Rows from block 3, named by matrix and row number. Each number is 50 + 15 x the weight over its row's rms, rounded and kept within 0 to 99. All counts start at 0.
# convs0: first depthwise 3x3 conv (model.blocks.3.convs.0.weight, 256x1x3x3), a 3x3 kernel
convs0.0:70 68 52 47 58 57 25 36 68
convs0.1:88 49 59 47 42 40 62 46 62
convs0.2:57 49 51 73 76 36 45 29 40
convs0.3:54 34 31 61 26 59 43 42 73
convs0.4:73 52 39 60 39 40 59 80 58
convs0.5:56 45 29 31 23 42 55 32 50
convs0.6:72 55 45 54 46 40 35 83 58
convs0.7:54 58 28 62 40 23 33 43 62
convs0.8:55 42 55 60 12 49 56 64 62
convs0.9:59 74 43 36 59 67 45 32 71
convs0.10:52 21 38 44 74 58 34 61 49
convs0.11:42 47 39 26 62 43 27 71 60
convs0.12:79 45 39 72 31 37 55 53 47
convs0.13:67 48 36 84 37 47 59 40 50
convs0.14:47 27 54 60 23 68 60 37 44
convs0.15:55 38 65 32 65 61 49 28 28
convs0.16:35 22 48 59 56 61 27 37 41
convs0.17:40 53 21 29 59 62 31 52 45
convs0.18:48 35 60 54 50 89 53 40 59
convs0.19:56 47 24 52 53 39 19 44 36
convs0.20:18 36 36 46 46 30 43 44 43
convs0.21:52 40 76 38 53 79 46 49 65
convs0.22:28 28 35 69 53 65 51 37 54
convs0.23:31 43 41 60 69 22 48 50 33
convs0.24:44 48 36 58 76 61 45 72 70
convs0.25:65 75 43 49 36 35 72 58 39
convs0.26:58 61 72 55 25 65 53 68 39
convs0.27:47 25 35 31 57 44 50 75 61
convs0.28:37 47 41 45 46 25 25 35 34
convs0.29:57 28 61 71 48 33 47 74 43
convs0.30:53 67 71 73 30 63 39 47 60
convs0.31:44 23 56 42 76 65 47 56 37
convs0.32:51 31 35 53 55 62 49 72 78
convs0.33:57 72 70 67 50 54 42 26 37
convs0.34:58 72 58 45 16 57 54 44 38
convs0.35:40 54 60 24 71 70 56 34 44
convs0.36:61 53 40 58 22 32 58 29 38
convs0.37:36 33 64 68 71 29 49 55 39
convs0.38:42 21 39 26 57 36 54 49 36
convs0.39:64 70 39 55 43 25 70 58 39
convs0.40:30 52 54 37 71 61 27 69 54
convs0.41:59 34 50 54 66 18 40 62 60
convs0.42:64 54 65 48 24 25 47 55 34
convs0.43:49 33 59 25 67 72 40 61 42
convs0.44:53 28 58 62 74 54 71 56 35
convs0.45:41 65 40 53 74 27 37 40 36
convs0.46:37 27 44 74 68 46 53 44 31
convs0.47:60 30 62 55 35 18 49 53 39
convs0.48:43 48 39 32 75 29 38 61 37
convs0.49:66 64 40 61 59 61 75 66 66
convs0.50:55 52 49 32 71 59 30 65 73
convs0.51:73 46 75 62 36 63 48 50 68
convs0.52:47 37 52 50 43 64 65 80 72
convs0.53:53 71 43 51 69 28 72 38 58
convs0.54:52 47 55 58 54 42 75 77 72
convs0.55:63 80 74 48 39 56 52 40 58
convs0.56:56 24 68 49 26 65 41 60 49
convs0.57:50 38 23 57 80 42 57 58 55
convs0.58:61 44 56 53 29 63 55 69 79
convs0.59:23 49 68 60 63 44 47 33 31
convs0.60:51 65 51 58 45 48 32 18 30
convs0.61:39 36 54 75 59 64 34 42 28
convs0.62:56 39 52 66 57 60 65 76 74
convs0.63:47 61 51 75 45 47 65 22 35
convs0.64:49 63 69 38 71 76 36 47 54
convs0.65:57 54 41 31 81 56 34 34 48
convs0.66:58 61 27 52 66 68 46 27 64
convs0.67:51 45 42 47 72 59 60 82 66
convs0.68:54 57 74 70 27 50 68 41 46
convs0.69:58 34 27 51 82 47 38 49 52
convs0.70:73 46 34 29 32 44 70 46 50
convs0.71:55 72 63 54 71 76 51 60 59
convs0.72:59 69 47 31 68 52 22 41 48
convs0.73:40 46 57 60 80 33 67 33 50
convs0.74:56 30 47 38 39 36 24 44 30
convs0.75:37 28 47 47 79 58 60 35 38
convs0.76:28 38 49 39 51 75 66 31 47
convs0.77:29 61 29 41 77 45 55 53 37
convs0.78:81 62 52 72 53 37 37 46 42
convs0.79:44 45 47 62 45 58 68 76 76
convs0.80:63 78 70 47 37 46 44 45 31
convs0.81:46 27 46 33 46 26 51 73 56
convs0.82:64 39 59 49 21 70 59 65 56
convs0.83:65 46 64 73 25 38 42 64 45
convs0.84:46 70 66 63 35 37 52 30 30
convs0.85:46 60 51 41 54 46 46 25 16
convs0.86:65 47 36 49 36 31 64 68 73
convs0.87:38 50 40 37 15 39 36 40 45
convs0.88:46 40 50 61 85 59 43 42 69
convs0.89:51 47 49 25 31 69 39 62 70
convs0.90:51 57 33 35 26 27 55 65 61
convs0.91:47 49 39 41 10 42 49 41 59
convs0.92:44 54 48 62 68 49 56 85 66
convs0.93:60 31 35 67 34 35 55 64 69
convs0.94:60 58 43 38 28 58 42 49 82
convs0.95:66 32 45 36 34 72 37 56 66
convs0.96:54 72 50 69 27 31 60 39 54
convs0.97:42 54 52 27 16 38 60 45 55
convs0.98:51 73 74 54 25 52 54 45 34
convs0.99:58 73 50 44 37 56 69 38 24
convs0.100:63 30 18 61 55 35 50 56 53
convs0.101:68 76 42 66 35 38 55 35 41
convs0.102:52 52 52 53 41 28 52 20 26
convs0.103:39 57 35 52 79 61 47 67 69
convs0.104:54 77 71 58 70 60 42 58 64
convs0.105:33 22 37 45 63 41 62 69 50
convs0.106:40 23 40 46 51 42 71 69 35
convs0.107:55 54 36 41 61 50 34 14 42
convs0.108:38 31 43 32 58 56 49 79 64
convs0.109:27 63 48 64 81 50 60 58 51
convs0.110:70 34 33 68 39 38 68 54 63
convs0.111:45 45 60 54 23 40 44 81 45
convs0.112:57 75 26 33 61 60 56 53 34
convs0.113:59 54 58 38 31 67 46 38 80
convs0.114:52 61 59 58 77 44 58 79 60
convs0.115:30 52 64 15 52 60 45 45 57
convs0.116:75 71 50 64 39 45 55 34 32
convs0.117:54 46 39 79 50 43 67 76 56
convs0.118:46 42 12 53 62 38 42 53 61
convs0.119:56 53 45 64 41 17 62 43 29
convs0.120:48 43 42 40 25 21 49 35 41
convs0.121:37 71 78 45 39 53 54 54 30
convs0.122:56 62 73 46 70 76 38 47 41
convs0.123:33 27 53 44 77 32 52 43 41
convs0.124:18 41 69 50 32 60 62 45 51
convs0.125:37 30 60 62 25 28 44 52 55
convs0.126:33 55 48 25 48 70 66 34 37
convs0.127:38 42 25 53 56 79 53 33 47
convs0.128:57 68 63 60 51 20 60 52 31
convs0.129:30 64 50 59 67 36 50 22 59
convs0.130:36 76 47 46 40 59 55 34 76
convs0.131:39 57 31 20 72 51 54 54 60
convs0.132:57 52 25 44 34 25 39 62 36
convs0.133:41 34 52 28 36 72 43 68 62
convs0.134:48 26 45 49 45 67 62 73 72
convs0.135:38 47 78 41 25 66 43 57 55
convs0.136:45 81 50 43 54 46 51 25 31
convs0.137:60 52 31 58 66 22 38 50 32
convs0.138:29 71 40 55 24 48 68 49 56
convs0.139:48 40 40 61 37 36 75 71 65
convs0.140:26 50 67 61 72 40 46 37 32
convs0.141:75 56 42 74 52 56 76 49 49
convs0.142:55 45 67 68 21 39 64 51 65
convs0.143:63 69 73 44 45 64 61 65 68
convs0.144:50 37 23 42 27 33 36 44 43
convs0.145:30 32 34 58 74 32 55 55 46
convs0.146:40 36 39 32 73 50 52 76 46
convs0.147:51 26 37 33 21 42 49 48 58
convs0.148:27 40 27 27 51 63 39 54 57
convs0.149:24 61 73 38 68 62 52 45 54
convs0.150:42 35 46 61 68 27 27 63 42
convs0.151:49 34 68 54 39 58 74 64 72
convs0.152:47 52 43 91 44 40 55 41 52
convs0.153:42 41 42 57 66 48 77 74 66
convs0.154:58 84 47 76 48 44 46 43 47
convs0.155:46 60 64 31 38 43 36 29 28
convs0.156:55 80 56 43 48 61 23 38 49
convs0.157:45 81 59 29 63 61 37 48 41
convs0.158:57 48 63 61 30 33 55 81 52
convs0.159:76 73 69 66 42 58 53 42 49
convs0.160:43 47 66 30 35 68 23 53 48
convs0.161:37 64 57 45 78 46 45 59 24
convs0.162:72 42 44 77 38 27 48 57 51
convs0.163:48 50 55 30 58 60 30 18 48
convs0.164:37 49 61 45 27 40 28 26 54
convs0.165:77 53 37 60 61 53 29 38 33
convs0.166:20 39 61 33 50 67 38 57 59
convs0.167:32 35 57 39 40 83 52 56 56
convs0.168:56 36 29 58 75 59 29 38 52
convs0.169:64 66 50 46 65 33 27 43 29
convs0.170:40 51 53 60 82 60 72 64 55
convs0.171:31 56 51 20 70 61 59 56 41
convs0.172:44 75 60 48 22 32 47 61 57
convs0.173:47 27 60 37 74 43 51 66 69
convs0.174:72 51 57 64 28 22 53 51 44
convs0.175:42 65 47 39 49 63 78 30 35
convs0.176:52 69 36 69 60 21 57 40 55
convs0.177:64 28 43 80 51 33 40 48 47
convs0.178:65 59 47 57 77 71 32 39 46
convs0.179:56 54 81 45 32 30 52 66 49
convs0.180:58 42 43 49 33 17 46 51 28
convs0.181:75 59 55 66 56 63 48 61 77
convs0.182:55 41 36 66 45 32 73 57 26
convs0.183:35 38 48 18 50 60 37 35 40
convs0.184:52 64 64 73 48 33 78 48 45
convs0.185:51 41 50 58 63 13 44 64 39
convs0.186:61 31 28 26 49 28 51 46 47
convs0.187:63 59 60 64 61 81 53 64 37
convs0.188:45 55 55 45 63 63 23 30 28
convs0.189:45 30 40 69 34 47 58 24 37
convs0.190:49 74 76 65 60 46 69 49 43
convs0.191:47 54 58 33 36 47 64 77 72
convs0.192:78 47 36 54 42 49 38 41 77
convs0.193:74 46 58 83 36 52 47 56 45
convs0.194:54 34 48 34 31 65 30 29 44
convs0.195:46 30 50 38 72 42 28 49 71
convs0.196:59 82 67 40 59 56 48 35 37
convs0.197:28 36 42 49 62 71 36 43 28
convs0.198:33 48 45 42 86 43 40 38 48
convs0.199:45 49 41 25 65 45 27 48 72
convs0.200:58 39 60 66 58 13 51 50 43
convs0.201:26 34 39 29 68 56 63 51 40
convs0.202:58 47 34 38 66 40 44 50 16
convs0.203:59 65 58 24 44 43 28 32 60
convs0.204:37 48 37 43 80 56 49 36 28
convs0.205:46 44 39 37 87 42 62 44 42
convs0.206:62 45 68 62 30 41 48 76 65
convs0.207:45 60 64 70 17 51 48 45 62
convs0.208:37 44 46 66 77 56 57 61 24
convs0.209:46 45 23 25 44 33 49 47 33
convs0.210:48 46 46 48 26 25 56 46 23
convs0.211:32 64 46 79 71 44 62 44 47
convs0.212:51 53 62 45 67 84 44 57 68
convs0.213:56 40 48 39 78 30 47 51 74
convs0.214:38 46 55 43 49 51 80 80 54
convs0.215:36 68 56 27 67 44 28 42 40
convs0.216:43 65 60 22 37 63 35 33 46
convs0.217:14 67 40 36 59 51 49 58 54
convs0.218:48 59 34 41 32 28 30 33 41
convs0.219:32 53 65 38 59 64 19 39 49
convs0.220:52 36 29 80 61 50 60 47 33
convs0.221:68 49 68 27 35 71 40 45 44
convs0.222:38 44 52 19 24 59 55 40 47
convs0.223:40 35 36 78 59 45 70 66 52
convs0.224:66 39 68 47 49 62 65 62 78
convs0.225:54 26 45 19 56 59 50 66 57
convs0.226:58 61 50 52 21 69 39 28 53
convs0.227:37 56 47 39 67 67 21 32 48
convs0.228:38 29 51 28 75 58 58 61 40
convs0.229:37 34 33 68 58 59 68 66 66
convs0.230:48 69 59 62 76 67 60 67 60
convs0.231:44 43 34 70 67 61 73 68 46
convs0.232:63 63 36 61 84 55 37 53 54
convs0.233:41 41 52 26 82 38 39 53 47
convs0.234:57 72 38 62 67 22 51 62 48
convs0.235:65 41 41 44 48 81 75 53 48
convs0.236:65 63 56 67 77 65 59 64 59
convs0.237:26 51 71 26 57 41 44 57 35
convs0.238:37 50 48 61 58 55 73 82 58
convs0.239:26 30 51 40 77 53 41 54 60
convs0.240:48 52 46 72 66 32 60 65 26
convs0.241:37 34 53 36 49 63 56 75 73
convs0.242:57 30 42 57 61 42 20 37 63
convs0.243:59 49 61 73 50 46 49 18 34
convs0.244:47 38 53 45 25 79 59 67 52
convs0.245:60 34 75 66 25 45 49 60 43
convs0.246:43 59 70 32 57 71 68 32 55
convs0.247:63 67 49 58 40 55 39 21 71
convs0.248:40 48 33 47 46 82 29 39 47
convs0.249:51 67 53 36 80 48 54 72 60
convs0.250:61 55 41 15 58 62 44 66 41
convs0.251:73 33 55 67 27 60 52 64 43
convs0.252:60 49 44 38 43 65 62 80 71
convs0.253:68 34 52 65 78 54 54 62 34
convs0.254:25 35 51 25 39 34 61 56 50
convs0.255:66 75 59 61 64 42 44 36 29